Weights of a small image classifier: soap at rate 0.0019.
Rows from block 4 of a small image classifier, named by matrix and row number. Rows with one number belong to one neuron. Each number is 128 + 32 x the weight over its row's rms, rounded and kept within 0 to 255. All counts start at 0. Numbers have three digits each. After the name is the row's rms in percent of the matrix's.
After each neuron's rows are labels from the 100 images, of 14976, where the neuron reaches its highest value: "peak on" is the class under the peak. Only what is clearly more common there than usual is listed. The data: rendered scenes of coloured solids on a plain floor. In brackets: how many of the 100.
# fc1: MLP up (model.blocks.4.mlp.fc1.weight, 1152x192), inputs 0-95
# fc2: MLP down (model.blocks.4.mlp.fc2.weight, 192x1152, transposed), outputs 0-95

fc1.430 107:142144135132124149086101181127100138171162094152133128125103197128097134100129109146077170159156130160181201055183123072120190119147153120118068127110111158092078124129125111206066117171101125109066111180120140148096171082113120151145125162122138093134132109197173161095076141197156142125
fc2.430 108:149151144159088079105103137133117140114146155195113120095171101087099178080164073134145151077215132110135150140160114030172101104113043157136148123159130091120170090126134203155135137088136154085089169124125164175153106134197114188155108092157102088117164128121124124126134165148115099098
peak on: jack (64)

fc1.728 106:136088206155144145152088108083091093118114136129110128162142142077101140123096181175120109098107145111144147178119120177137137097133178101137149181158076076144133108127130124146125123136132110194194089103134189128119153154142114164167163157156141148141130171084166186060076068123136098129
fc2.728 107:226110141087126052122141107093147076171117097114147130078171125135099158071116141149127109077154194124085169110127126102140146126073238092116129163057079127055175138148132101137137132128170133123124214127085181173143064125150122144172078069177113125139106118158119113085120125158158122098
peak on: cone (27); wedge (26)

fc1.515 108:132121071127126094112141131167149085130156159114142174137076120125155158076173090132136114113149126170145085137102096171142145097130146157109213136125123115113120128195082137093131155137148150138162150152136094144205141122132186126139141173097111168084115177120153105141197108102115090180
fc2.515 108:154127068112190132102103137100141112166099111125186135066143118121094123124141127148120093148116150155106080128124168148131109120151086136164122097141138076142131161173126133102158145105138127126124133141085111139058135209162110140107128188104125113143107168149194111159158160114191144198
peak on: cog (74)

fc1.683 115:140092111177121144100141118063137080128136175098131160120137133142155131167136135177119178118115169115101166138121123024156118157124147093104097085145125155145063120110126126094129129103068121108138064055139111108138158135099106152088182152150112128104158151134089147085199101134064136070
fc2.683 110:097106136144132143127150137105122138153120176117146168120158117055113188154136099093169156117132133141131093150141161151157118101176137151193096166108112149128149134092155161068165151144158118145107123099084071135130151164173157119111098147129124103154148110112053180189086155155137142138
peak on: cog (32)

fc1.684 103:116102071145138127147139098174107177186149120135125124135133093151059162116127139152137125080179131161134090139136154140144146125190150090126070127115112230125086181101184126104159153120164150125170157100125136118129129144132141073153120081127095126136126083131105114136085087153153163143
fc2.684 106:116121212135086105096054139153069088185084183109189180110172103082119132109166123152116195109108149103114111114138091064034082167128153142123166129134041160095124051104114101204154135154139166112156160116132102127110128114131145113097156065083107137149122146144099102143088099118165115122
peak on: twisted bar (30)

fc1.204 115:134183141075155128084118141146114148101132122149135098093130149144157139113176070138074142149134133092183176151121137152115142085055069120075191104125074147102164136103058114222122155114139154109134115128073110109161160135134100185185127146125130161120170126160134091128128164081136159130
fc2.204 109:120130156141086151114062101101145096208131137133084161132085130116169108127118107136092176138121191114119138107129140120136120116121090075119144137115086113165148129083132111117105155127080158175206148049136139136107136110139112072123182113107129130140125107099128124074152158140185180165
peak on: star block (50)

fc1.525 105:135108144160135120130162130169090091142116132143109082144128142153093072140026177152090133157086156167153146139139138127056144141111173128110109110056102130133093113180143135127104151068186102046137130151129098108162117102118116153134140102182114099135124172158098107130125150144186141155
fc2.525 107:113153147109131065138132121117151151076156117189154209106106157090146118175098150142160121116171144091153132178096153139090134168105096084126110116126152103144136179163141107103129130146154106164148163074132138113151155150143155161092109072174137070158118138150110209174123108075149107160
peak on: egg (26)

fc1.449 110:194117135150111135146137143150188144097178126117079167109076142109105061138119160177123145109116099123086172101131124128151125080116153160154093107146103189154134159130102140160102099091131198109104113110167120104122084150153098095124142192123158126184135140130200152124124179133129134169
fc2.449 104:129163163198166085098133148132154110120109093120138202133142155146114149158118133128106170134207082164093165141173140093181122094127120053108121161106077175114091150193145080157155135125155071193141118159107147106075087161167161059142102130127128151163093104112163125132128135104090161117
peak on: twisted bar (34); cylinder (26)

fc1.93 108:143111111128142111127150196141124146160141145101070119192155136120106120107087116142165107141134142124129158115135100116184090137153162085081142123110077118162115174143179096134130164164147155070135087096106132127179119122058125052106196158147160074141152147146166101109142073106114100077
fc2.93 113:115160135131116129118114190071090177106105136160117145141130096135153036118141091116084112130120076163113120129119116104142118112138111111097173166187102100140150069181098147123171105152124176123115101102156164124140141165162136055170102130107122096105176163105132147148172123149126137124
peak on: jack (47)

fc1.46 111:149073148106155154119068160118113156145183060125110158161093166124175136144154112157165120121103111063134199158099090119108148096083114133169093170081098142118116046132111167090109118062140115129126105111135085139119139184118121144089145176069169112113139135137118135135112150127088102078
fc2.46 111:162048127111133110135096153112135065084148163159082123130132144126114173102106098155124135136182144165161177138151164126124113077172086080136106077080076053126100135149145059149196097052112142145128107078105145155131081143118141126154166076147147093131114142140161127087170105115132101142
peak on: capsule (62)

fc1.413 095:115147147135134110141125160140160153126115128186149213075153109124077111140134177104102129082119120076183184149113143167151154135108192089188100127107090155139213100131109165179121132149134144190101137145107137140184192121093145116141172121176156170148188130133167132144147103164154191112
fc2.413 107:106133162203143100105135072173160129187148102107135143103144079067138159124146085129129116118138112123136162109159194189180101164126172110117119108074145099140093158135107073100092175124146153141142088088112154105144105120135144119142118106153155060129176146131178202150155098167109074097
peak on: disc (25)

fc1.559 111:115127117114102154136158110154120153145135111128101080132107149072093151139135128143104140103134157160127100121121081158180117153058100180132170096115108181116149059125136120150119134154178142132128177091126047151111128045122102080136155161165122110181153106168067172109177156149080098153
fc2.559 112:138123094147123080101205101107135084081137172062079129106119117096108121070188114127068161096135173129211070131069171113095080118134148125068155126097042081154168165089145152139086179080149145138166090092135095124133154136145149086119126136106151086132174103112059134135084108156096146101
peak on: disc (31)

fc1.520 093:091151085164117127116069082116161166084150170097087182131127138161109122123169188071109144168122110183131104100177107127131088120211055126116122113142119103120110119050102088104126144145097137139154157137106091072106141166146111105104208162169130121061193159071099131117127106130131119112
fc2.520 101:132158103109156094104138154097145137102112133112099142110183148111096136085153117148111161079072153153154110014106134068144144164078141106102162077042113108103145127143133135164074105140151164128146153134160154107122105198109164154061130085108138163193125173121157063130060111097172116092
peak on: disc (54)

fc1.443 097:123134118205145103190126075149121182135133146168134091123118071167105139131149134163070135074205138133158123151169184162151122175185168119163124105121140170152162156114105155079180150136166108150201109139133150098105165157076145099115127129108111115100145105118089076162156154170125117086
fc2.443 102:085167135194164145086074133140127103142114182109104192094127109117145099076161152182123156109168159180097092108097169123099133121130137134159171152164075133173047100112106160153129111097134146124197144137158164112112144157143097104091177153098092082128120126109133079116119113106116179122
peak on: twisted bar (43)

fc1.346 110:114073128142107111101149171175132119127166093152140145088120079119123161107124073127058108125094180127155127113122148101140136085138146093155093138107093177071129131132171085113054149153158115126116117160118206123166176170123119071107169148113097031156121151125134146152058136170172169090
fc2.346 105:108147138187096131100084144129170157081163075163188195097140057124134141133117072085107102111120125114152099126122061090143139145134093089110040166082099142118168158155111103131097144121159124138181111112118102113156106194101114146180142131140118144208152115133123196161133136083149075093
peak on: cube (28)

fc1.187 105:133114164094175105073124131130141164142172087130114136130087162128110154129163162123117146046130148141077163071169118131094073138116059173126120143098079183181147052129127154147122177154104169140189105150105164129170131161127133142126056137116131154134073078087126094118131110127158085151
fc2.187 102:126071122153151156109056159161134131120150185127110124113152112081094128153074056154137102083145140113139167129052099109163113097150082146117077133100102099093138122067137142104115165074130157140154138078153134177115117163144188113119122122142101118104139137117161136107158182163125170126
peak on: capsule (28); star block (28)

fc1.659 105:108187136200176062130183114161133157156143099171167132100120135171172136172128142116104109062106105101152130123087140075131084157130119119132082162147140100135134117128073121105112088147128139119120151104103093127193163158095132127154109155130109093134084165114167095081118178119107088155
fc2.659 105:060112115068152131122074112095102178098138130157136116104115130153115075160179110164141131149124135132124090160145159106106134142110156152170045209108102090087149097166147148145139103084190160184095128144124150152152164123135148097058158181148092146220084164158144140149126162105106093094
peak on: egg (50)

fc1.333 107:121138171184137108100142107155123145098094122109023187134095138131182122138135175169155182107101146129103129155138121072184097093083126188113124130079150106182099135122124156092118145092120071108153124189109148090158126127163098126087150160151139134145074099159197061093137152066144164189
fc2.333 111:089174099150141151163151165118162124140102092135181165081123070096085169069163215124146210106106108108136141155141150119160090164127172180061168124083118074126133122109109097093149200120159157112116155181120086127144138164151179139087130118112124089187138101160219152142149164052078155092
peak on: chain link (26)

fc1.60 112:143134134160109147132067123168123108098152117078132088148070142135194176205113134134113165114054150149131148093117143115110138118080134076153077182110130125103127108123131105068108134146120171131104069110150047145102137122117087122140181135092124161098129105179066125123132168132086119081
fc2.60 115:106109076175103128133113111153089079102111176093134149140138172086097125130138074160115172123175099148202179136109157090117138146108164137137197127130090093124152108061178094079151116114121158108131158066084130184104118181104156131143159135121142095131085109196179115133116100133111147132
peak on: capsule (37)

fc1.720 108:143132112146136171160119152116141118165127152153135068095174127127216141120161109085110215113111163167115171159097168118199166113164090085079146157188056150121073082143087144165116091112123087140079136131074055162077110153121167135173160097147150093060105087121143106116145179146119165124
fc2.720 109:148176139117077151129065134178124103112154090119098099099101143146156130164109170099126187159153160129127110135125106167160121108140117080095114130109147111179181147126112136173151132160166145163151155112110150111192163113139182145162165127073152101103161132115104079119150176147119101164
peak on: star block (37)

fc1.536 096:125081091120154103168080101121124123153078146087167119124138121160172126143160114101128108092143116137114157114116135105184146154111211183186118076150157113113073161069117153118140110151061112130151215088128089097115100134138110088151128190123132063120153140142054110164138148168056114084
fc2.536 102:102089086145071195144133120110045104088136105180087084126156172129154166108143101127108173154096142144127163141123120039131093114184147150149014139133075087072058137081101149069129146127104112127109167109137172198130107191109150088152159119125130113079141149144158129140087156122059084136
peak on: capsule (26)

fc1.762 103:070157169136094132087099096148087125115179134086144108148180090081143131139187104175115144161112139173166154084144100120141208135136081096120134144092105136161096139072181134148151167092106143136159147047131158092134128084160160142141167180115132109137160130193151098125144091074119128096
fc2.762 104:060149110160165121103129146195151145140121101132158169127156125049120171118186076196088129108154155079082102109133179099158120110163119176123155081145106155093135094122135133101124195180151181138136116150118120148117163116131170076110110178154135107132148091123126122123131146069094138133
peak on: disc (35)

fc1.740 115:154133117130087109126141116092109146120079138115170135117042127150157133104171090150089149106147157096145173154127173120152131138130096086157129111116097109090171105113119087168102185108128103118110106255107072094119092167093107099111155129102095106099126099169091153152089189152144168085
fc2.740 104:118157079141075117177077142111176102048118127167163146127119062112125118110161094071112102133151125161094061117077146068117200116163115118055127125124109096095167187139145171127177157145141106105110125116143170125124147117125138075075121162127077154157106125107100117123149203165077107141
peak on: cube (35)

fc1.90 110:148088117105130130118081130103136142101108123122101150115126137129136150117121103152100132137183147095175110182115121100138150081135114132103030103072144138106114060104139088129138167146171101174135086116114104118160181168093098119146128104109107088097136071114138120132083136183138185118
fc2.90 110:122102062086161073189111104141154140132178127162133129142169167162062100103156101088113089103090135149161139163088084113151078127109112104063089075055072065132147151105141137104156112088120199134163156185146140152116077169141087076108128146135125135134134106106084156111162169136157128165
peak on: cube (36)

fc1.322 099:098089168126181082115117167094094146153074112128127171099168132118132155162115151081077134133139092175094056134152117121118149119199136133119113078110127207145142157116140123148076103109109105133121136150171173064139127155138107137207115116191154172159131100109186145143159147142184086096
fc2.322 104:100164089143226120080154143122171087108146189188135137141107121134075109137130111113145166103168074108129143109108133151128114134169165158164121152116123076122149188107140144123141125052120100156145082144140101029116150177072165105125154113127060137133171142152143143161045120117137125086
peak on: cylinder (33)

fc1.207 103:120092151128081109184086142135078129123123091123159122141107141087161089097082187146160183122141112103169110122168137093121101081110142162149097143165142107126162148158112179142166103159190145133122148125128106157123160171139102063080105098108127085147071136158106120180125209135124090141
fc2.207 105:143084092159172142141186083093109155148158091118143118142139094094140213109105180087109164092133139134162121166127166160167145185136186164100136141101109111086129115086177159096085119115112124193098124117132128152103109147167135091102139187136141144104136111132145110061116183139110123121
peak on: chain link (42)

fc1.23 105:119128097140198096109116177165126198185127132134106129162122119153070093106144209107152162125197104122138093102144151081122104129157114085123088114076112144137049118158114090129166172121118110068150166133120104107139099129120177121124077103115110118118149140157156063176080093175108109141
fc2.23 102:137172088120111114124138126141159144103118165142182120164109107163166080136099084069168118079186131145069106141133149128136101109173140121086135172122200157183152087190124127128186104129190145189132157133139183131206118147141151071100161068150118135131144121111156131142134142107134094136
peak on: twisted bar (29); jack (29)

fc1.339 098:067117116154064079135129151137112132096140157093088159080159146151122076106099133130070132105100131108094056139115154183091145105078169088127122085123083113175087135121103081178107169081112106125114123099120118056132094108149138086158064168116134075140117063150127143103084109087094180084
fc2.339 102:071110102079124082105118127119092083103153100157147161146157087126123172109177118114101142137147121131143177119094125105104159160173141102171117120133109072119155118099116119133138174162137118151144161102083119176106127094159168150135094091224143131143066148167148100101150151070146105017
peak on: disc (68)

fc1.387 113:104091107149154172128109113120177144062193120063147108116183120180112093164100155112123184180141119181107121146161126179104141078184088171117110169115125100116154092132076129142119193148143138145124157146108106136140192111141131067098159181164094136170130112152117185166132117156119160144
fc2.387 109:128055132144101121137125157083075147119154094126109128073142126069149128131137124116076140123155138121137123110101055137204119135111156153041140075147093099197124101144082129163142164071142148138101110145178096090184097149141089155195106079119134149138141091175121104191165092144137140140
peak on: spring (58)

fc1.691 097:116126128096124143117111139124097151207122101133200138134181130128093137137110109130181115150154141169147132183150084126184116160129120157188094136132098129074165136157162144124115092091134084146133164165076130119077107115106099175108086159131143045161095129119108137150166170162125115188
fc2.691 101:130129096073119169080086130105127114149141082155152181154102157126148174132178105161081201147172143108181145069188177161175088106120106072056125110112098123166103136128185133130120113164129120134055099128135092138154106136124127126074110116101141177167159159124162140097147211136112124091
peak on: cog (73)

fc1.55 109:080185116092151178099149158138080162116110104117085129134157137078143130046141121093092180089078133151127132147108117119068091152180178112122127105123126124195069114160093194145141129090082146109158119093127138137155074131125113177174129150147150139141154180192195105120180099155119099098
fc2.55 109:147104060138122093175155143133110138114164097110108080112130129116151105104147111185155120132067087140095099096036090125105127170096096089163116068126076166220163096131098134146136144112135188100130147054126121143151102118139152055143145173117170162162145160116136168134158135097080116194
peak on: cube (27)

fc1.499 103:058161112159163139147110126172131112143141120184095115183102061182105121125083140113107158123067100147123072119123132122088103141193129058092105162138094127156118115113153126144077129144158185115095161126124075102122074093144084157077103137120110173064087065122155139154109149171147146064
fc2.499 104:145170113190147117109154109139093127117172115161147158170172143139111133126118168186090188112109091100119115113158160067135087153135137149132109100118087140155152141147114145102104076131097114068107111107144156153130098108073122186107123148112113101177167181165153071119087115104129095154
peak on: egg (32)

fc1.620 096:081115162070134168133145097103113205138149140096071077130144135084141204140112100208108151108171141107113159112145155086101138091159162127177100153124118152109149115086114091168115139115179116108145154153163149119147081079151116138124139128078096159177166180128127146137129165127126144091
fc2.620 095:113181086142142112141152145119147109142109093144124144112179144145110092129103206126159150168161081135108146185133096132143141095132117142093129200156168084123134075124138121150156110120135198144068173139146149174143143177141093172182150175105094045151100187145165074152192151117200143151
peak on: cylinder (36)

fc1.751 112:098090137125149161107091169106159140192148065153123130154132109142142100171156065105131112092158102129143152070125124108091118066145152165164146153144138162122123071124106193166131156118129189114165118184139129092143078070150068126080171098168127090146096163111132117146125146142130163127
fc2.751 106:134154135086105101180087135042089117123167105152101144117156074097155083071144090156145172134143129135132100072190159115127106134142140164132091169120149020153102087131089146091092101142097100132069087116110133156094116174111088140117113073154150125145088193161139122153169101129089136147
peak on: tube (26)

fc1.415 109:155135134162151131154142149091186109133142134125154151116160139083197108156124139107186093058103162129116147135156133141126173113107157156159155073145133141134132078180054152169105146065143116162171128120153199138188129169098123125077081120125152161166109133153122149116080109061100094083
fc2.415 109:145131146184167136131154131137165124125133069118190130170129116176143089093149169141116136106128092122167149141151140079141131130122151128060105117178136101065134134119096107091132095069099120186128162158098127149144155161152158110122153138094130103104087165074157135126062070099052122191
peak on: chain link (30)

fc1.270 104:129104155100081084123082164094130149093158099107135151149150131089093161059133109112146106071141164113144173109106050103086111112178128157105148119129101150128072053184140130146126130096131136195113093045136168144095140193090140133101122179120178142130097099063073122035145117110128102115
fc2.270 107:125163181118115124123112140118145098099112113165105056139146197143119125078103143126167083109135102147192156155140120139170169121119124135076098068127076109068112239088142096182172110093161144114156129092161154178110144144158164138116131107113100059108077131092083164110135162152110088167
peak on: capsule (34)

fc1.422 104:147099128129123144080134127171189156175153111094131122203087126148164097095110141178165133105190123101168110136170105171129151154162159132142144197104095119103119133167122113164121112111183119143136139166092152139163126118174116121161135094101127088163143119133175156142120114105157126077
fc2.422 111:111107123147132111095073124100158151181128094157203171159102139148090118158102082102086153125187103194161142159127142151158117139132147210106116107060071119139101130109166166130113133116140095139108111128125092135107065084162163175097134110131167187106089191130175164142143122143143124167
peak on: wedge (30)

fc1.464 101:142144166121185122137173186139128152115143110116157128102074149120062141175129133070175117089113124162104116093147120105182129128113131096085139162084077171178136130157136139088143134172152096143118115139069120124178076043139103104100149104113177063169129205121170140127105138178157138124
fc2.464 104:134119094155120065091117110061112123124142084223152115157150081083091096166140098162104142111070160123134193107169163110137092130157114094189108175072158164146181133124169128153125121134109093089122155114100130139141150148160169139159116077120188064123086132156180164162060131161175100096
peak on: egg (29)

fc1.658 109:125135151150066125111105189112138172120110062148154131179148149170115135143157135153096162120125104120138127158117115144131141139104126070159169163153131169059138107173153132185059083112115165096139116126066073122066121120162044127053100151145117081187150101136086143110085193137155148098
fc2.658 108:170152103141134143134121119076132096122148089180204188115191102082087165166117090099082094117146142073164128122103170150164137168130121104112098100135115089085180145127142164157073090176125136086106144102122085141125109158168132142138125108118116155168094110103158148137208143178136090152
peak on: cog (76)

fc1.8 109:180134108175088133121123185159143168110189119127131128112173112120132125099110113106107123140149140132157159182123104154138206122106118085190146134122151116152120147203145165096096105196139095104131141119181101192097102130127147092165156113172077169065143114127120117130215154133042137136
fc2.8 109:137128107136108213065122129161093067112230202165170164032146107112168132109116116155104157107148116091169159088130185117140181130132129110137132122139130110158106147163115103148107068133107147149155109117109181149151140217160152124097118140091127116088150143185143118138136117104134170176
peak on: star block (46)

fc1.356 103:111150165181103105076135148141109103076120094155056131143149148111155105160113100112162136146156136111148164121159107150176170093146076163158147180084143038093145086080168131101079125162126200161122138170100146184077097146097090118127134118081122143112125139117145123111134149143147166073
fc2.356 100:171154089076127120124093153135168143188089106125111108126119134079093139143104148159055151073108122096108154120139125111089110157131140154113163172043114131078079118101147131186141199125175115151167177143102121130136120130137174169122157129151131180145076118093127168122074103158115165103
peak on: cone (34)

fc1.297 097:064085132108057094127123097082141188154143066117110174099078177149140177087158112140121106106091118095172197148170082178127164137106111118067112154141150091176116131141132182110111142126121164105137108121125141102113135122094137103052167141136147074084158153124122070112162147079176113124
fc2.297 108:117138135140110141143133133100120173093134114115043132120189133136109162076179090143107139136152087180160140126134155070125149108134088136083136081112119132128130093055143028139146116126109122161195161084177102125107161135127137120064119136199100144089119118117167162159037195099133129109
peak on: disc (62)

fc1.367 111:095146161144117161170234074142174080137126081168182193136160170076173146114176126134149154116188122104118126071129145105149128188083091146130110125123139135162079077154119152131103137110087088132092150076171161109176098128133124145096175071120106120110120131131098161104160060104098102111
fc2.367 109:117124134189141113105147102177172195130129100115113118107158137043112113203143110111147178129143162142120110079081176156168141177149176169183094124114136132096156113168073172106080084132128108128075121151125125171123139103193173119134094128186187094135126149113149177124164145136117114071
peak on: wedge (27)

fc1.159 110:165149158127199138115116092199105178121124137056155051187215143075132130122193113103107165129138182170069168095128123133158147164082125149106116128113151115150147111132135119139128149155162121111161139119055117161218135152108121150115088086131120178152128146127138123154152146130082066132
fc2.159 111:202127144148103077073074084209110175063143116062103148109099139119154109123150139153159181129133145160129199141138101134080075120151089108118074149108110127168134087147099134129136125106091167127180087137130181096160123119101169114168133102060105082132106148131155097213115163124053116178
peak on: jack (34)

fc1.374 097:109146114128159100126165133124139195144147101096147124162141140132068081130153100097060155097159125149130107118158063125210159119123188153140160130132122119128123122143135123181126178095172145134089136199074111169092129128143144138126119096140156156124133194137173101129186097152165125157
fc2.374 100:170154140185132138063095164167138087150125189115090165116092108153098167124083086169181119142149119102097166106124102159148123148136125145195107121157139173079118102166100172130165175140103151130106105135078071155196139088092222103124076143084093140110086099117116120150159150142111132091
peak on: cog (51)

fc1.497 106:109138096166135111035178172114176167140118131129104097163185102120157131136050123159130101118126086075150160105146140116131162133139119105143075170161113129175144090084165110169088108157144154182121154154169088126180168104162087124079136067120119085202121163160115127165118153169146148105
fc2.497 109:103132176191108037119132085135118140103123100104095125081109117153135175121115120125119156099175135067122103144070110089151050101108169173154079107125162128114140119141091130108184136120119157129098129124179116158110189151172121205101121152067097137164098144169140091157136166106098104132
peak on: sphere (35)

fc1.226 107:140115202088127151174153190083126126072131129157123151190106181130115102091100131107155140098144148192140110165070119078188097162132165128174119175143108159076156138118133155144070137112128169109163159148151140101112160136074108211114134080073117131192159124085150127163161145087166094181
fc2.226 108:141173135118223166105191123128115209118136124159071173127188071145129100155106128047155100144146117132119111163084134149146137141130149070116114094148107130157153133117171108108185098049149087108154100130121175142131110147213146110202111083127174139135150086114141102174131171114114074084
peak on: cylinder (30)

fc1.482 106:153157171145159149093128117159115204100077145126193097186190135050107155155163128094081195105126125146127081040126086081137085133147133114151128117112103137136086131183131080129105182117113128068158130167149117189173108076121125114107088104107166110163112168213181101100106139124068153092
fc2.482 106:128110155145069115105132126130145176140097131169104138114211139164116132118154110085127136081127101145122133182094142081118083118163074146163174131154107107156126069138113156155087118131136081151145136100145154155104139167149115097123075109111140110086159078140125141211144096159078086110
peak on: jack (26)

fc1.153 106:108189138135153126112169143104056147130157102098065128120111134101114140109105086125102137137180176114126121080118144130148081094132140096104188184179112072138177139163184131161120183119165151175176127145175068134189136096166105162122208163133128071081150208155144148156125157165144101125
fc2.153 111:169169083148115136104123179150171086115110163159145147118153134168151166149160116131155078132138099114093142094073125116129113090134149046147192151105084112114194181071189143203089158111108158161108152133142142162149097100100116169128133158085155119148114134149105091142122178153104148108
peak on: wedge (25)

fc1.396 118:176099073110147192177118108115091128111154177140125126105176088102099122123120130144083106126098142095169180141119144131097109094098059104116144105140147119131138121152079121120120172131136055098125108135146128185149125178179217111093107126085069107167187151138170078180146178136121175140
fc2.396 110:173110141104109135118127118124153131138146175114121136097132070092157053125110075126091162081149150159119122132132131138118097110102107101104186096171144106184091159158122136140167066083134151153118159134132113157170098103139196081105168137184135112124136131166112061161130079062051130144
peak on: star block (37)

fc1.338 104:132139173120131121132160118153158138173154150138146150106158149104126124135146092127113152138110106164126085140184174132130137081144141163204049135130141142153108181091160220159158121136140178138105067150134137125085122170099107079164110129137133194164129129139107183132141102160095081167
fc2.338 101:147157157161089077132119149103146158199094144106087166127196112137144130109095152198098161110201095171115124154179162122130136117155138134091075125135072136186130161058143150150113063138136136150134129119114154105091149134135145114101122132111101141110095071139097085136190059152106205081
peak on: twisted bar (52)

fc1.361 106:070183175138134142162095136158051094134089120142150113114126075139148172090118156175113092115149140085147141129151120140119123119138183148141137155207137113146158088161162150099106105159112184138097151095126133145111139101109097089129084125122141120140127134137137116146166106165091150145
fc2.361 097:146137072138121123122118150109097104130136172133164099076168114132078103087110122103129167110128142107137088084170084158178118085221114188116166157135103168139165119111122131094151159100135134141116119160093117113101163102142124187089136132125154088174073144072104113123150130160108085157
peak on: tube (37)

fc1.672 107:106090155149105142104159092138159136150148089157098122093129129163152169143135129157140141115150150098155115097085155155150111127112162099167113137134128121117133140189154134149127102154202141153142135151093132116141087140108143069175152106127095103118127117135000137101071134175173151132
fc2.672 106:099170122209106071125120180133114166104098153155109180160092108125170076107196090078166137141145113167124077053111159082130099143139126120167119113095052123167125150089122152170151093092111158115178138137116123107096081147173149098170107145127127096156170112129101151147171188115089120066
peak on: cube (25)

fc1.568 096:136109086175142095175139104123127154167125074132073182095110112101146144129114134125137123119071089097114145148142084158141093074102150087114111154166087103174038129106147118151098135123185164116129172147217101161169151107117091130115174176096190066159166151095063128151163140195185093128
fc2.568 102:120175074172097106080079163140137138146087125149069081152109183128109175094144112149115188134110104075176140068099141078141116063152179134133124122111097061118117127088155118096145181084108156174111123165180148119121191124137142170051150125117151102157115186127152115119078157120122065078
peak on: sphere (39); dome (26)

fc1.136 112:127086078111146093085168122092102143142159033132109171124088143156121130111203109132083138157107066109142171108175091150086112119135106114145111110113120089125096145169185097081133174130094139116095169167156137152099106108087122186135099165138159105122112196081151114112193157194126128123
fc2.136 105:109159119146087146107140096172097136118180148163154126086119097123152150082148112126152052148085123069127119035106118115122127161127147158125134120134205127145132118089114117074090105147168057110117192113111108123139105146119103110128103137075081153114074079105171094172085143165128132096
peak on: cube (27)

fc1.316 107:174121168142136069090125130116162099121173190125166202088145124143151145125133133087081161112140082137147126089165137142092104113116168129190099107139106065103097165119129150222101107155075147099132121084116151116141098123124087121112120116120065168120150121148151188157123071207117145170
fc2.316 110:201154134112120083149132102111084114164190122065135160096140117157152100107077124151063156159138116165173084096138158054108127106123126135074105124161101170153083154085219129133134137146112146124115087107110127180103162125162106079105119139126147175148103149150102105121165136127124156112
peak on: twisted bar (38)

fc1.162 100:105157170180128151126171116085127196163153170070107124068136145138153145148137146103067075121201146094148169112204096069179099079070132108149136131150152136113110116150150114132146146088176123161120109100093158146158172124130112128150109138123121148157132107167083080151057180126131064073
fc2.162 097:130139143132203098095130095140134129111167063191114145120149094143146188220153138095146192156059090130069129154133144102119117106119111122158113113096137124146175059146105167141145117165084128118135138121101100142157144093190082139133136142120112174162090132149085136145159138101103124148
peak on: egg (33)

fc1.381 110:141076097128133170153118154084148185096139127167119103093189113155091103163149154126117148147146139090115166100118168106104122128097063116138152102101119150165089103168094133092162173138071124045141157115136135105150132067090119121148117097120142138108153119072166137142175159107100103118
fc2.381 115:124132174112126084124142109164080129095121133121104115120157087052191124113148137136072144154136132089114108150182168149154077120055112124095116154087163070087089185161148119127192103086163173138138159091198151167147159171100114100150148184098120116142097110136094166109159123089174173088
peak on: spring (66)